config.yaml
model: "audio embedding model"
dataset: "single English command words and digits, spoken by a formant synthesiser in many voices"
train_examples: 78125
n_mels: 64
hop_length: 160
input: "log_mel"
spec_augment: false
win_length: 400
targets: ["voice"]
num_classes: 4
embedding_dim: 128
arch: "resnet_bottleneck"
norm: "batchnorm"
activation: "silu"
depths: [3, 6, 6]
kernel_size: 3
stem: "single"
avg_pool_shortcut: true
dropout: 0.05
widths: [192, 384, 768]
am_softmax_margin: 0.2
am_softmax_scale: 30
init: "kaiming_normal"
residual_init: "zero_last"
optimizer: "adamw"
lr: 0.0022
beta1: 0.9
beta2: 0.99
eps: 1e-08
magnitude_pruning: 0.5
steps: 25800
batch_size: 128
epochs: 42.3
lr_schedule: "step"
warmup_steps: 770
weight_decay: 0.2
Rows from block 11, named by matrix and row number. Each number is 50 + 12 x the weight over its row's rms, rounded and kept within 0 to 99. All counts start at 0. After the name is the row's rms in percent of the matrix's.
# convs1: 3x3 conv (model.blocks.11.convs.1.weight, 192x192x3x3), inputs 112-119, a 3x3 kernel for each
convs1.15 114:50 50 60 57 50 51 16 04 19 50 42 59 50 50 50 52 36 50 28 47 51 41 37 50 40 50 52 50 25 32 36 35 50 66 57 52 50 50 37 66 47 50 42 50 50 50 46 58 59 63 54 31 17 34 50 52 63 58 50 51 23 16 31 21 50 51 50 50 48 38 28 50
convs1.16 096:50 50 50 50 50 46 26 50 68 50 50 50 49 47 50 40 50 66 40 50 50 31 50 50 37 50 16 70 50 32 39 29 49 65 50 50 50 42 50 50 50 50 58 41 32 69 50 50 50 50 50 38 50 75 50 50 50 50 50 58 31 50 67 50 50 50 26 50 57 50 52 50
convs1.17 097:55 50 10 50 50 50 73 50 57 48 46 27 50 50 80 50 43 50 60 45 50 50 50 50 82 50 50 50 72 66 50 50 43 36 50 50 57 65 51 50 50 50 50 50 43 50 50 19 49 50 50 50 50 50 50 50 50 50 50 50 58 52 50 55 20 37 50 50 50 50 32 44
convs1.18 096:50 50 50 50 50 44 42 36 28 50 35 50 68 50 50 50 50 24 44 36 57 50 50 48 50 45 50 50 50 37 50 44 50 50 58 50 50 50 50 60 60 50 50 50 17 64 40 50 74 50 54 50 33 15 50 50 55 69 50 52 50 29 11 50 30 50 44 50 67 50 51 30
convs1.19 112:50 50 62 56 50 50 25 12 10 50 50 58 50 50 50 52 50 36 30 50 54 50 44 50 44 40 50 50 26 30 33 50 48 60 54 52 50 50 33 50 50 28 50 50 51 50 50 59 56 50 50 37 22 28 66 50 65 55 50 50 32 21 20 24 50 56 50 50 50 43 33 66
convs1.20 090:42 50 50 50 50 50 27 50 32 50 52 50 50 50 24 37 50 50 41 43 32 50 39 50 50 43 50 50 42 75 50 50 55 50 50 50 77 82 50 50 50 50 72 50 50 50 50 50 62 50 39 50 50 50 53 50 49 50 50 38 28 50 50 50 50 50 34 22 71 49 50 50
convs1.21 096:33 50 62 37 50 50 50 57 62 56 60 45 37 50 50 52 50 40 50 37 28 50 50 50 41 42 68 50 48 30 74 50 50 50 50 50 50 50 50 50 50 68 50 76 50 50 50 50 45 50 50 52 50 35 15 28 50 50 50 50 54 55 50 35 50 37 50 50 50 23 50 50
convs1.22 118:50 50 59 50 45 50 36 50 50 50 50 50 50 50 50 70 65 61 26 50 51 50 40 36 29 21 46 42 28 50 50 50 50 50 55 47 50 29 31 58 50 50 48 65 50 50 50 50 50 50 46 59 63 63 50 50 61 50 50 51 50 60 50 30 50 54 50 26 19 50 50 59
convs1.23 094:50 41 50 50 45 53 52 49 32 50 50 56 37 50 49 50 50 50 31 39 50 50 50 50 25 29 52 77 62 27 50 22 28 64 50 52 34 52 78 50 50 50 50 66 50 50 67 63 50 50 50 50 40 27 50 50 63 50 50 68 62 50 35 50 50 50 62 54 50 50 36 50
convs1.24 102:50 60 50 50 50 53 50 58 50 50 49 37 46 50 50 60 50 50 50 32 50 50 52 50 38 30 37 50 50 48 52 50 50 50 41 50 24 50 58 50 50 48 50 15 50 50 50 50 50 50 50 53 67 50 57 50 50 54 50 53 43 64 55 44 50 55 36 54 58 50 50 50
convs1.25 104:50 47 45 50 48 50 55 63 50 37 33 38 60 50 50 61 67 50 50 50 68 32 50 23 35 33 32 50 50 50 50 62 58 42 52 57 48 50 50 50 50 50 22 46 53 53 40 50 70 50 50 57 66 50 58 50 34 50 50 50 58 67 50 40 50 71 41 39 41 50 69 65
convs1.26 107:50 50 50 38 47 50 54 61 50 49 46 46 45 50 50 61 70 57 50 50 57 50 50 45 30 50 30 39 50 65 50 50 50 50 50 50 37 50 50 50 50 50 32 31 50 50 50 50 57 50 50 60 71 50 50 50 50 50 50 45 56 68 50 35 54 65 50 50 50 50 50 67
convs1.27 095:50 50 50 61 50 40 25 50 70 67 50 50 50 50 50 50 50 69 50 50 50 36 50 51 50 48 31 71 71 50 16 31 61 59 50 65 50 56 50 50 50 52 50 42 50 50 50 50 50 50 50 41 58 76 50 44 50 73 50 62 29 50 67 65 50 50 17 50 64 44 54 50
convs1.28 097:42 33 30 31 50 50 50 37 38 63 50 50 21 32 27 50 50 25 50 50 32 70 50 50 43 45 50 39 41 50 43 50 51 50 50 54 54 54 58 25 24 27 66 81 66 50 50 53 20 50 32 50 31 25 50 50 50 35 50 50 50 50 29 50 50 50 50 50 50 50 35 74
convs1.29 103:35 50 50 58 55 50 13 08 50 58 50 64 35 50 50 52 50 60 50 55 50 46 50 66 25 49 50 50 30 37 29 29 61 56 51 50 58 50 37 50 34 50 63 50 50 50 50 50 50 50 49 31 50 55 47 61 50 50 50 41 16 24 50 50 61 60 24 50 72 23 50 50
convs1.30 103:50 50 58 48 50 50 63 64 50 42 37 44 62 50 61 69 70 67 40 50 60 50 50 22 32 50 36 40 50 50 50 63 52 34 50 37 41 50 50 50 50 50 22 32 52 50 43 50 50 57 50 66 71 69 50 50 47 50 50 50 63 50 50 39 57 64 46 51 35 63 67 68
convs1.31 093:50 42 50 50 50 50 28 13 30 40 38 28 38 50 50 43 50 50 44 67 56 55 50 74 50 50 90 36 47 50 50 50 56 50 53 50 38 40 50 61 50 38 68 32 19 50 50 28 50 50 59 33 22 30 45 47 45 28 50 50 23 17 29 48 63 54 50 50 68 50 50 91
convs1.32 101:50 46 50 42 56 50 66 50 33 51 52 49 59 50 50 53 50 50 50 50 76 50 31 34 50 56 50 20 50 50 50 49 59 47 56 50 50 50 50 50 50 12 32 30 51 50 50 50 61 50 50 57 61 50 50 54 38 50 50 50 61 63 50 50 50 69 60 50 51 50 50 50
convs1.33 108:50 40 50 50 57 50 53 37 38 50 50 66 39 56 39 58 50 30 50 50 55 55 50 50 47 39 50 49 35 50 50 50 50 49 55 50 50 50 51 32 21 06 63 64 68 31 50 57 50 50 37 59 46 36 50 50 57 50 50 35 50 50 50 07 43 50 50 50 50 50 50 50
convs1.34 092:50 50 51 50 50 50 27 50 67 50 50 50 50 55 59 45 50 62 38 50 52 50 47 55 50 50 09 50 48 60 44 17 50 38 50 50 50 50 42 50 44 46 50 50 50 50 50 50 52 50 50 40 50 69 50 71 50 50 52 50 29 50 66 50 50 50 28 46 60 33 50 50
convs1.35 101:41 55 51 50 50 42 26 18 49 52 48 50 33 50 50 55 50 50 50 50 50 50 50 68 24 50 50 37 44 61 47 50 48 47 46 42 42 50 18 50 49 41 50 50 50 50 50 50 50 50 43 50 30 50 50 50 50 50 50 42 28 50 50 50 65 50 38 50 66 50 50 50
convs1.36 100:50 41 50 50 50 50 41 43 50 59 50 47 35 50 50 50 50 50 28 36 50 50 50 50 30 34 50 64 57 50 34 25 26 50 50 50 23 50 68 45 50 50 62 65 70 50 50 43 50 36 50 50 39 30 60 53 50 50 50 50 50 48 50 50 50 50 53 50 48 50 50 67
convs1.37 093:50 58 59 56 50 42 32 50 50 50 50 50 66 43 27 50 50 50 46 35 50 50 36 50 64 48 50 50 49 69 50 50 53 50 50 50 50 50 50 50 50 50 50 50 25 50 56 50 64 40 36 41 50 50 58 55 50 56 39 37 39 43 34 50 54 50 34 14 50 50 50 50
convs1.38 108:50 50 56 50 50 50 17 05 22 50 40 50 50 50 50 48 31 50 26 44 50 27 24 45 50 37 50 50 26 29 50 50 55 57 52 53 50 50 42 50 50 38 49 56 50 48 46 50 50 50 54 30 13 50 50 55 50 51 56 50 26 16 50 24 47 53 50 50 37 41 33 50
convs1.39 103:50 50 45 50 50 50 53 50 46 50 50 59 50 50 50 59 50 50 66 50 33 63 62 44 50 50 50 50 33 73 34 50 50 28 50 50 50 50 80 50 59 50 13 30 54 50 50 50 48 53 50 56 50 50 50 50 50 50 53 50 57 50 49 45 54 37 50 51 50 45 50 36
convs1.40 088:50 51 50 50 57 50 50 64 50 50 50 37 50 28 26 49 50 50 67 50 50 46 57 66 75 67 47 50 50 50 35 50 50 65 50 81 33 50 39 13 35 50 50 50 60 50 58 40 50 50 44 52 55 19 50 50 50 53 50 31 45 56 25 50 50 63 38 50 64 50 50 50
convs1.41 091:50 50 63 50 50 50 37 38 50 23 27 40 50 38 50 12 19 33 50 50 03 36 50 50 68 50 50 50 50 50 46 50 50 10 23 39 51 54 50 50 50 43 50 39 40 24 32 50 60 30 50 24 26 38 34 50 50 50 50 50 26 28 31 41 41 50 41 50 63 50 40 50
convs1.42 082:50 52 50 62 31 50 50 18 50 15 50 30 50 44 68 20 21 50 66 44 50 52 50 50 66 50 27 50 50 83 50 50 50 50 50 50 16 50 50 50 50 50 50 30 25 29 19 50 69 22 50 25 21 50 50 50 50 64 35 50 50 14 42 35 50 50 50 50 53 50 19 50
convs1.43 083:50 50 50 50 49 47 50 50 40 62 50 50 64 71 50 56 50 47 50 32 50 50 50 45 50 57 39 66 74 50 50 26 50 62 50 50 54 85 50 50 50 50 67 50 50 65 50 50 60 50 50 62 67 40 58 50 26 46 54 56 50 50 32 49 20 20 50 47 50 50 78 29
convs1.44 095:51 54 50 50 50 52 42 50 50 50 50 50 71 50 74 35 50 37 50 44 31 50 50 42 90 50 50 50 57 69 50 42 50 50 50 60 65 50 62 28 41 23 48 50 41 50 50 20 50 50 77 50 45 50 50 50 33 72 50 56 50 45 50 50 34 15 74 50 50 50 50 60
convs1.45 097:44 50 50 77 50 31 31 35 43 77 50 50 32 34 51 54 50 57 50 46 50 50 44 50 50 50 50 71 74 28 20 29 51 50 50 50 50 50 50 50 50 50 50 50 39 59 49 50 50 50 50 53 60 50 50 50 50 50 50 50 29 50 39 65 50 50 18 35 70 50 50 51
convs1.46 098:50 49 50 50 50 50 29 38 50 75 50 50 28 28 50 50 50 50 24 32 50 50 50 50 24 32 50 73 67 50 29 25 37 58 50 50 34 50 50 49 50 50 54 50 50 75 50 46 50 50 45 40 29 50 63 50 50 50 50 50 27 26 33 29 50 36 50 50 50 50 50 50
convs1.47 098:50 50 50 57 50 30 25 50 59 70 50 49 50 50 50 54 50 58 39 38 50 47 50 47 30 50 41 67 50 18 39 50 49 50 50 50 62 73 88 49 50 50 66 50 50 50 50 50 50 46 50 37 60 61 50 50 50 50 50 51 22 55 58 50 50 50 17 50 60 50 50 50
convs1.48 092:50 50 50 50 48 50 34 50 50 50 50 50 59 50 35 33 50 50 50 50 50 51 50 53 50 50 32 34 29 50 28 31 50 50 50 48 50 60 54 50 34 50 50 50 28 50 50 50 50 50 50 31 49 57 44 50 50 50 50 43 24 50 55 50 50 31 38 50 58 32 50 50
convs1.49 094:50 50 44 50 49 50 50 50 47 50 50 50 41 50 53 50 50 50 16 38 50 50 50 47 26 38 40 68 60 50 45 27 42 50 50 51 25 57 82 50 50 50 48 50 50 50 50 50 50 50 44 50 50 44 50 50 52 70 50 58 50 50 36 32 24 50 50 57 50 50 50 33
convs1.50 099:50 55 50 50 50 50 76 82 50 35 50 50 34 50 50 29 50 32 58 52 50 50 50 50 55 63 72 54 51 31 58 40 50 22 19 18 44 32 50 50 50 50 46 15 44 50 50 50 43 50 50 57 50 50 50 50 46 36 50 50 50 50 50 50 50 50 75 50 48 39 50 50
convs1.51 100:50 34 29 50 27 50 50 33 35 50 15 50 33 54 56 31 50 46 64 50 57 39 50 50 59 50 50 36 50 50 55 50 62 50 50 39 50 50 57 63 58 50 50 49 39 19 50 33 49 50 55 50 25 38 45 37 42 50 50 50 50 25 32 50 50 50 50 58 52 50 38 50
convs1.52 090:35 50 63 62 50 50 31 50 50 50 50 37 50 34 50 50 50 31 50 33 35 51 50 61 50 50 50 50 50 50 32 50 50 50 65 67 50 56 60 50 50 44 50 50 50 36 44 50 50 31 50 30 50 35 50 50 50 50 33 50 27 50 30 55 39 50 40 40 72 50 50 75
convs1.53 099:50 57 50 50 50 41 28 48 50 50 50 38 50 50 41 40 50 61 50 50 57 37 49 50 50 37 27 19 34 46 36 36 60 37 40 50 73 62 50 50 31 50 50 33 50 50 43 50 50 43 36 36 50 64 50 50 50 50 50 45 27 50 61 50 50 63 27 47 54 50 46 59
convs1.54 092:50 50 50 50 37 50 50 32 36 18 16 26 50 46 67 14 15 45 50 50 50 45 50 39 76 46 22 50 50 74 50 50 50 24 50 50 47 50 50 50 50 50 50 27 27 26 15 23 50 34 50 22 22 46 50 50 50 50 50 50 23 24 39 29 29 50 48 50 45 50 14 50
convs1.55 098:50 50 50 55 50 52 27 36 62 50 53 54 60 50 50 45 50 63 50 50 50 45 50 43 50 50 08 61 57 50 50 29 51 50 50 50 50 50 65 50 50 40 47 12 13 45 50 50 70 50 50 37 50 70 43 59 50 50 50 50 24 50 61 31 50 50 41 50 60 50 50 50
convs1.56 104:50 53 50 73 50 47 32 37 45 75 79 50 50 42 63 57 50 50 38 41 50 50 50 50 15 50 40 76 68 50 40 35 47 50 50 50 35 50 78 50 50 50 51 50 24 72 50 74 50 50 50 52 43 41 50 50 73 50 50 50 35 41 41 50 50 50 29 50 57 38 50 41
convs1.57 104:38 50 50 55 50 46 17 01 25 50 50 50 49 50 50 49 50 43 33 50 61 50 50 59 27 41 50 50 36 39 32 50 46 54 52 53 54 40 50 50 34 50 69 50 50 42 50 49 52 50 51 36 25 30 56 50 57 50 50 41 19 16 30 50 67 59 33 50 59 11 50 89
convs1.58 093:50 68 46 50 50 50 33 50 64 53 50 50 46 50 50 49 50 64 50 50 50 36 56 64 39 50 20 41 47 50 50 29 50 50 50 50 45 50 50 40 50 33 50 29 50 50 50 44 50 50 50 43 50 72 50 50 50 50 50 50 33 50 65 50 50 50 29 50 69 50 50 53
convs1.59 094:50 50 50 50 50 54 50 50 24 41 29 21 40 50 60 50 50 50 67 64 50 50 50 50 50 50 16 50 50 20 50 22 36 46 50 70 50 50 50 76 76 50 67 58 50 50 36 25 50 50 55 52 50 44 50 50 41 55 50 62 58 50 56 29 34 50 50 59 59 48 50 45
convs1.60 101:50 50 37 32 50 49 71 77 50 42 50 50 45 51 50 55 50 50 74 50 50 50 50 37 50 59 50 50 50 50 55 42 56 35 39 55 50 50 50 41 58 22 50 50 51 50 50 30 45 50 50 50 65 38 54 50 50 50 47 50 50 50 50 50 50 50 50 50 58 50 50 49
convs1.61 090:50 50 64 50 37 35 23 50 50 62 50 50 73 43 50 26 26 19 61 47 50 39 50 50 61 50 50 50 50 26 50 50 25 50 50 49 60 62 76 64 70 50 58 68 50 50 46 50 68 33 32 34 50 50 50 59 50 62 50 36 39 50 15 50 42 50 40 24 59 79 50 50
convs1.62 103:67 57 50 48 50 50 50 50 50 24 09 01 50 39 50 52 53 50 50 32 50 40 50 61 50 50 43 18 25 44 50 50 50 50 47 50 58 50 50 50 50 59 43 16 31 50 24 26 52 50 27 50 55 50 50 50 50 50 50 50 50 50 50 32 34 47 35 49 55 66 48 47
convs1.63 106:60 50 56 50 50 50 50 64 50 38 50 50 45 39 50 50 50 50 15 32 36 40 50 48 50 38 47 38 50 50 36 38 58 46 31 50 67 50 50 40 50 50 50 42 29 50 50 50 37 44 50 57 65 50 50 61 50 50 45 36 50 58 50 29 50 50 37 50 56 55 61 46
convs1.64 095:50 50 50 50 50 30 50 50 43 55 50 50 16 50 50 26 50 50 50 50 60 74 50 50 63 63 59 50 54 50 67 47 50 15 50 50 50 50 50 50 61 65 50 79 64 50 38 31 23 50 39 31 50 20 50 50 37 26 20 49 50 50 30 67 48 42 59 56 50 59 40 50
convs1.65 110:50 50 61 50 50 51 23 00 09 50 45 56 50 50 50 53 36 50 24 50 51 41 50 50 38 37 50 50 21 33 36 50 51 59 56 56 51 50 31 74 52 32 40 50 50 50 50 55 50 50 57 37 18 33 61 50 62 50 50 56 33 18 50 25 50 50 50 50 45 28 28 50
convs1.66 111:50 52 50 50 50 50 28 09 16 50 50 45 50 50 57 50 50 50 50 50 50 53 50 50 43 45 55 50 40 48 38 50 50 58 50 50 47 39 40 47 39 11 50 50 50 50 50 50 54 50 50 46 29 31 50 57 55 50 51 45 35 50 50 24 50 56 50 50 63 50 47 50
convs1.67 093:50 50 64 50 45 45 21 50 68 50 50 50 50 50 50 29 50 65 68 50 50 35 50 50 50 50 05 36 40 50 50 38 50 50 50 50 50 45 50 42 50 28 60 25 50 50 50 49 50 49 44 28 49 73 50 69 50 50 50 50 17 50 67 50 50 51 31 50 67 31 50 50
convs1.68 105:50 50 60 64 50 50 40 43 32 50 50 59 50 61 64 64 59 50 30 50 50 50 50 37 45 37 55 50 51 15 49 43 50 63 54 52 50 45 38 50 50 49 50 56 50 50 50 55 66 50 57 50 50 50 58 64 63 50 48 50 50 50 50 16 37 39 50 35 15 18 50 50
convs1.69 094:50 50 50 50 50 50 28 50 68 50 60 50 50 59 50 40 50 69 50 50 50 42 48 50 50 50 00 54 50 50 59 24 50 50 50 50 50 47 58 50 41 37 51 50 28 50 67 50 62 50 50 33 50 76 50 50 50 50 50 63 22 50 70 50 50 50 32 52 68 50 50 63
convs1.70 103:36 50 55 43 50 37 12 00 50 46 50 63 34 50 50 50 50 48 50 68 50 52 45 74 40 50 74 50 27 37 23 50 66 56 48 50 64 54 53 50 44 42 72 50 20 50 50 60 50 66 50 19 11 50 41 49 58 50 69 37 15 15 50 41 67 61 40 50 68 32 50 50
convs1.71 095:73 50 50 50 50 44 25 50 57 50 50 50 53 50 50 50 50 57 32 50 59 32 54 50 30 50 25 63 58 19 33 22 40 50 50 50 37 63 50 44 50 50 63 50 31 50 50 50 53 47 50 42 62 64 50 50 50 50 50 50 35 50 55 50 50 43 23 56 63 50 50 50
convs1.72 104:73 50 50 50 60 60 48 66 50 50 51 43 50 50 64 59 72 63 50 50 52 50 50 50 36 50 33 46 50 50 50 47 47 31 34 50 35 50 50 50 50 50 50 17 50 50 58 50 59 50 50 55 74 50 50 60 41 50 62 49 51 72 50 44 58 65 50 50 50 50 50 60
convs1.73 112:50 50 58 55 50 51 15 33 50 50 50 63 50 50 50 54 57 60 50 43 53 45 50 50 50 25 47 50 21 25 37 38 57 65 60 50 50 43 35 58 40 41 50 50 50 50 52 61 54 50 50 38 54 68 50 50 67 52 56 49 26 45 50 20 48 58 50 50 50 47 39 54
convs1.74 105:75 50 50 50 59 50 52 64 52 47 49 43 50 50 65 64 76 60 50 50 50 50 50 51 28 23 37 50 50 50 50 43 42 33 34 50 30 50 50 50 50 50 30 10 28 50 50 51 50 50 50 61 77 50 50 50 50 50 50 56 54 73 50 37 61 65 50 50 60 50 53 50
convs1.75 108:38 50 50 50 50 50 50 50 24 50 50 50 50 50 39 61 50 50 30 50 50 49 39 50 34 34 56 50 50 50 46 50 50 61 59 53 50 50 27 58 50 36 45 50 58 50 50 50 50 40 36 50 50 50 59 62 55 45 44 47 50 50 50 50 48 48 37 24 17 50 50 50
convs1.76 106:61 50 50 66 50 51 64 50 62 64 50 50 50 42 50 67 50 50 39 50 24 37 50 50 50 59 45 69 78 50 27 40 44 53 52 64 50 35 50 50 50 50 53 50 50 64 50 50 59 50 50 74 70 50 59 50 50 64 50 50 61 57 50 66 50 50 24 50 59 50 50 50
convs1.77 109:71 50 45 50 55 50 54 65 50 48 44 40 50 50 69 62 70 61 42 50 54 50 55 50 50 50 29 50 50 50 50 50 49 32 37 50 38 50 50 50 50 50 36 15 50 50 50 50 50 50 50 60 74 50 50 50 50 50 50 46 55 72 50 43 58 60 50 50 50 50 50 62
convs1.78 092:50 50 31 50 50 58 50 50 50 50 50 50 50 44 40 50 50 74 50 50 57 50 51 56 67 79 85 67 50 92 56 50 40 44 29 34 50 50 50 50 50 50 35 35 26 50 50 50 47 50 50 50 50 62 50 50 50 44 50 51 33 50 50 49 50 48 38 39 28 50 69 69
convs1.79 100:50 50 50 70 50 27 28 50 46 70 50 49 50 50 50 55 57 48 34 43 50 45 50 55 20 50 42 78 79 50 20 24 44 50 59 61 51 54 78 50 50 50 50 50 50 54 50 50 50 50 50 46 59 50 50 50 50 82 50 50 31 50 42 65 50 50 19 50 68 34 50 50
convs1.80 098:59 50 57 58 50 50 38 16 27 50 50 57 50 50 50 50 50 26 50 50 64 50 50 50 52 41 44 76 50 13 37 44 50 65 50 50 50 50 59 59 50 44 50 50 57 54 47 59 66 50 50 48 22 26 50 50 65 66 50 59 38 18 17 14 28 50 50 52 47 48 24 50
convs1.81 109:50 50 61 60 50 50 30 14 22 50 50 50 50 50 50 55 50 50 32 46 52 50 50 50 40 34 47 50 23 28 38 40 48 63 57 49 50 50 39 50 45 25 40 50 56 50 50 58 50 62 59 50 25 44 50 50 62 50 50 51 34 22 38 21 50 50 50 50 50 37 29 50
convs1.82 101:50 36 50 50 50 41 52 30 26 40 50 79 40 59 39 50 50 35 25 50 50 65 50 69 61 48 50 50 50 21 50 50 50 50 50 26 50 50 50 34 28 17 53 65 68 50 50 50 50 50 40 50 38 35 50 50 50 55 65 41 50 50 50 50 50 50 50 58 50 50 14 50
convs1.83 093:50 27 25 22 50 50 74 50 50 50 37 11 47 50 50 67 50 50 50 50 61 39 31 19 50 50 50 50 50 50 53 50 52 40 50 53 50 50 50 50 50 50 24 29 50 37 29 20 50 50 50 68 65 50 43 33 18 50 50 50 67 68 50 46 50 51 50 44 50 46 50 50
convs1.84 098:51 50 50 67 50 50 43 51 50 61 61 50 50 38 46 50 50 50 48 41 41 38 45 54 50 57 50 69 50 35 50 50 52 50 50 50 50 50 67 50 50 50 50 50 50 50 61 58 67 42 43 36 50 50 67 50 64 64 50 50 28 30 34 50 47 50 28 37 68 50 50 62
convs1.85 100:50 50 50 30 52 50 66 71 50 40 50 50 10 52 47 28 50 22 50 50 50 50 39 50 51 59 71 50 50 50 74 55 38 50 50 32 51 44 50 65 67 67 50 26 43 33 50 43 25 58 50 50 54 36 30 54 50 29 50 50 50 54 39 53 41 43 50 34 50 35 47 36
convs1.86 096:50 38 50 50 50 50 38 41 34 73 84 62 25 35 41 48 54 50 31 35 50 50 50 50 29 34 50 71 62 23 30 25 34 50 50 50 19 50 50 50 50 63 61 66 50 50 50 56 50 50 50 47 50 25 56 50 50 50 50 50 40 50 29 50 50 50 60 50 47 44 50 64
convs1.87 089:39 48 46 33 50 50 50 50 47 50 50 50 16 50 22 50 43 36 55 50 38 50 50 50 46 54 50 29 46 50 29 50 50 39 57 50 50 45 55 50 50 50 72 76 63 50 50 50 21 50 24 50 50 23 50 44 50 50 50 31 50 50 50 56 50 28 50 50 50 50 50 50
convs1.88 099:45 50 50 71 50 50 45 50 50 63 69 60 50 28 44 50 50 49 41 30 30 42 50 59 50 50 50 65 73 30 33 34 55 55 50 50 50 50 50 50 50 54 50 50 50 50 50 64 68 50 34 50 50 42 50 50 67 65 50 45 35 27 39 50 50 50 21 50 64 50 50 50
convs1.89 097:50 47 50 50 50 50 47 50 50 84 50 50 50 50 50 44 66 50 12 27 50 50 50 50 24 35 43 75 74 50 29 31 34 50 50 50 23 50 77 51 47 67 59 50 51 83 50 50 67 50 50 50 50 50 69 50 50 50 62 50 45 50 48 39 31 50 50 50 50 43 50 49
convs1.90 102:50 52 50 40 50 53 41 50 17 50 50 44 60 25 26 49 50 50 50 60 69 57 50 68 50 52 50 50 50 81 47 53 36 50 50 50 25 24 50 24 50 50 39 50 56 65 58 50 50 36 36 44 50 19 50 52 33 50 50 40 46 55 26 50 51 63 40 45 50 67 57 50
convs1.91 088:50 50 39 62 50 50 36 50 71 50 50 50 38 50 50 54 50 69 50 50 50 50 44 59 50 53 50 36 47 64 48 50 74 50 50 50 50 70 79 50 44 50 50 32 38 50 66 50 50 50 50 50 55 73 50 50 49 50 50 50 27 50 70 50 42 39 25 50 79 20 50 50
convs1.92 101:69 38 50 20 50 50 25 50 50 50 31 50 50 50 50 50 55 51 50 45 50 44 50 47 40 42 50 53 50 50 45 32 47 41 45 42 41 66 71 50 40 38 65 50 56 50 50 40 17 50 50 40 50 52 50 50 50 11 50 41 27 41 50 35 50 72 46 50 55 08 32 61
convs1.93 107:50 61 50 47 50 50 50 61 50 54 50 50 50 41 50 58 50 59 23 16 24 41 50 43 50 49 43 34 23 50 44 50 50 47 50 50 80 50 50 28 44 50 50 36 50 50 50 50 50 50 45 55 58 50 50 64 50 40 50 43 47 53 50 50 32 27 30 54 57 22 48 57
convs1.94 105:62 50 14 50 50 50 50 50 50 44 39 50 50 50 82 50 30 53 50 50 50 50 50 50 76 50 39 46 50 50 50 50 50 25 50 50 50 50 46 50 52 50 33 50 44 50 44 20 39 50 81 50 30 55 68 50 31 50 50 50 50 35 50 50 50 50 50 50 59 26 50 50
convs1.95 097:50 50 50 58 50 27 29 50 65 69 50 44 50 50 50 50 50 63 50 50 50 42 41 50 29 50 30 68 69 50 14 22 50 60 50 57 50 50 50 50 50 50 63 45 50 50 50 50 50 50 50 39 49 70 54 50 50 50 50 50 27 50 64 54 50 50 18 36 62 50 50 50
convs1.96 105:43 52 50 52 55 50 50 36 30 39 50 77 41 50 42 53 44 34 22 51 50 61 55 50 50 35 50 50 34 30 50 50 50 61 50 31 56 50 50 29 15 07 62 74 76 50 53 71 50 50 40 50 44 37 50 50 50 53 50 39 50 50 50 50 50 58 50 55 50 50 50 50
convs1.97 101:50 46 50 37 50 50 66 58 50 50 50 50 27 50 55 37 50 25 50 63 50 57 38 50 64 50 48 50 50 50 73 50 49 07 50 48 53 37 50 73 60 62 50 50 50 39 33 50 38 50 62 54 49 28 50 50 50 50 50 65 50 48 23 61 50 42 50 48 50 45 50 22
convs1.98 090:51 50 50 50 50 50 55 50 47 46 50 50 19 50 90 53 50 50 50 44 34 65 52 28 50 50 50 35 50 50 50 50 36 43 50 47 69 59 50 51 50 75 11 50 50 50 31 50 26 50 86 55 45 50 50 27 49 56 50 50 66 50 48 58 41 39 50 55 40 63 50 32
convs1.99 103:42 61 50 58 50 50 50 50 37 26 43 50 50 36 58 14 15 35 44 33 28 42 50 59 50 50 50 76 68 50 50 50 44 12 14 39 50 74 60 48 49 50 50 29 38 19 45 57 50 37 50 32 30 40 30 43 50 53 41 50 50 34 31 36 50 50 42 50 60 70 50 50
convs1.100 100:71 50 49 50 50 28 50 50 50 50 50 50 36 50 50 50 50 45 23 42 50 46 50 50 09 19 42 61 58 22 50 50 50 77 50 50 50 48 50 45 45 50 50 50 50 50 50 40 46 50 50 67 50 50 50 67 50 50 50 45 50 50 50 49 50 50 47 50 50 50 50 50
convs1.101 085:60 50 50 64 50 50 50 50 44 50 38 50 50 38 50 33 50 50 35 50 50 51 50 69 59 50 34 76 50 21 50 23 39 64 50 50 48 70 50 50 50 50 50 25 27 50 50 50 50 50 24 50 50 50 50 50 50 50 50 46 50 50 50 50 50 50 42 50 63 79 50 50
convs1.102 095:50 50 50 50 50 50 21 50 64 50 50 50 50 50 50 31 50 61 27 50 50 46 50 50 50 29 23 62 68 50 20 21 50 63 50 50 58 50 34 50 50 41 72 50 50 50 50 50 50 50 50 28 71 67 50 50 50 50 50 50 17 50 62 50 50 50 23 50 60 50 41 50
convs1.103 094:50 50 50 50 50 50 24 50 34 50 54 50 50 50 50 40 50 50 34 46 50 50 50 48 18 34 46 79 70 24 29 30 38 75 50 50 45 50 53 61 59 52 62 58 50 50 50 50 50 41 50 34 39 22 50 50 50 50 50 71 27 50 21 41 50 40 50 50 50 30 50 43
convs1.104 109:73 50 34 50 50 50 49 63 50 52 50 43 50 50 59 62 71 63 45 48 57 50 50 50 34 50 26 39 50 50 53 50 41 32 36 41 34 55 50 50 50 50 32 15 29 50 50 50 50 60 50 58 73 68 50 50 50 50 50 47 48 69 50 42 58 65 50 50 50 52 52 65
convs1.105 108:50 61 55 50 50 42 50 36 50 50 50 50 45 57 56 50 50 50 50 50 37 24 50 50 40 50 82 52 50 56 50 50 34 50 50 35 50 50 50 50 50 48 62 45 46 50 50 60 50 50 50 50 24 50 50 50 50 50 50 50 37 29 50 50 41 52 50 50 50 15 17 64
convs1.106 092:60 50 52 50 45 40 25 50 65 62 50 50 50 50 50 43 50 58 28 50 64 39 46 59 30 50 33 81 66 14 40 26 51 68 50 50 37 50 50 50 47 50 64 50 39 50 50 50 50 50 50 40 50 68 50 61 55 50 50 50 33 45 64 51 50 56 27 45 61 50 35 50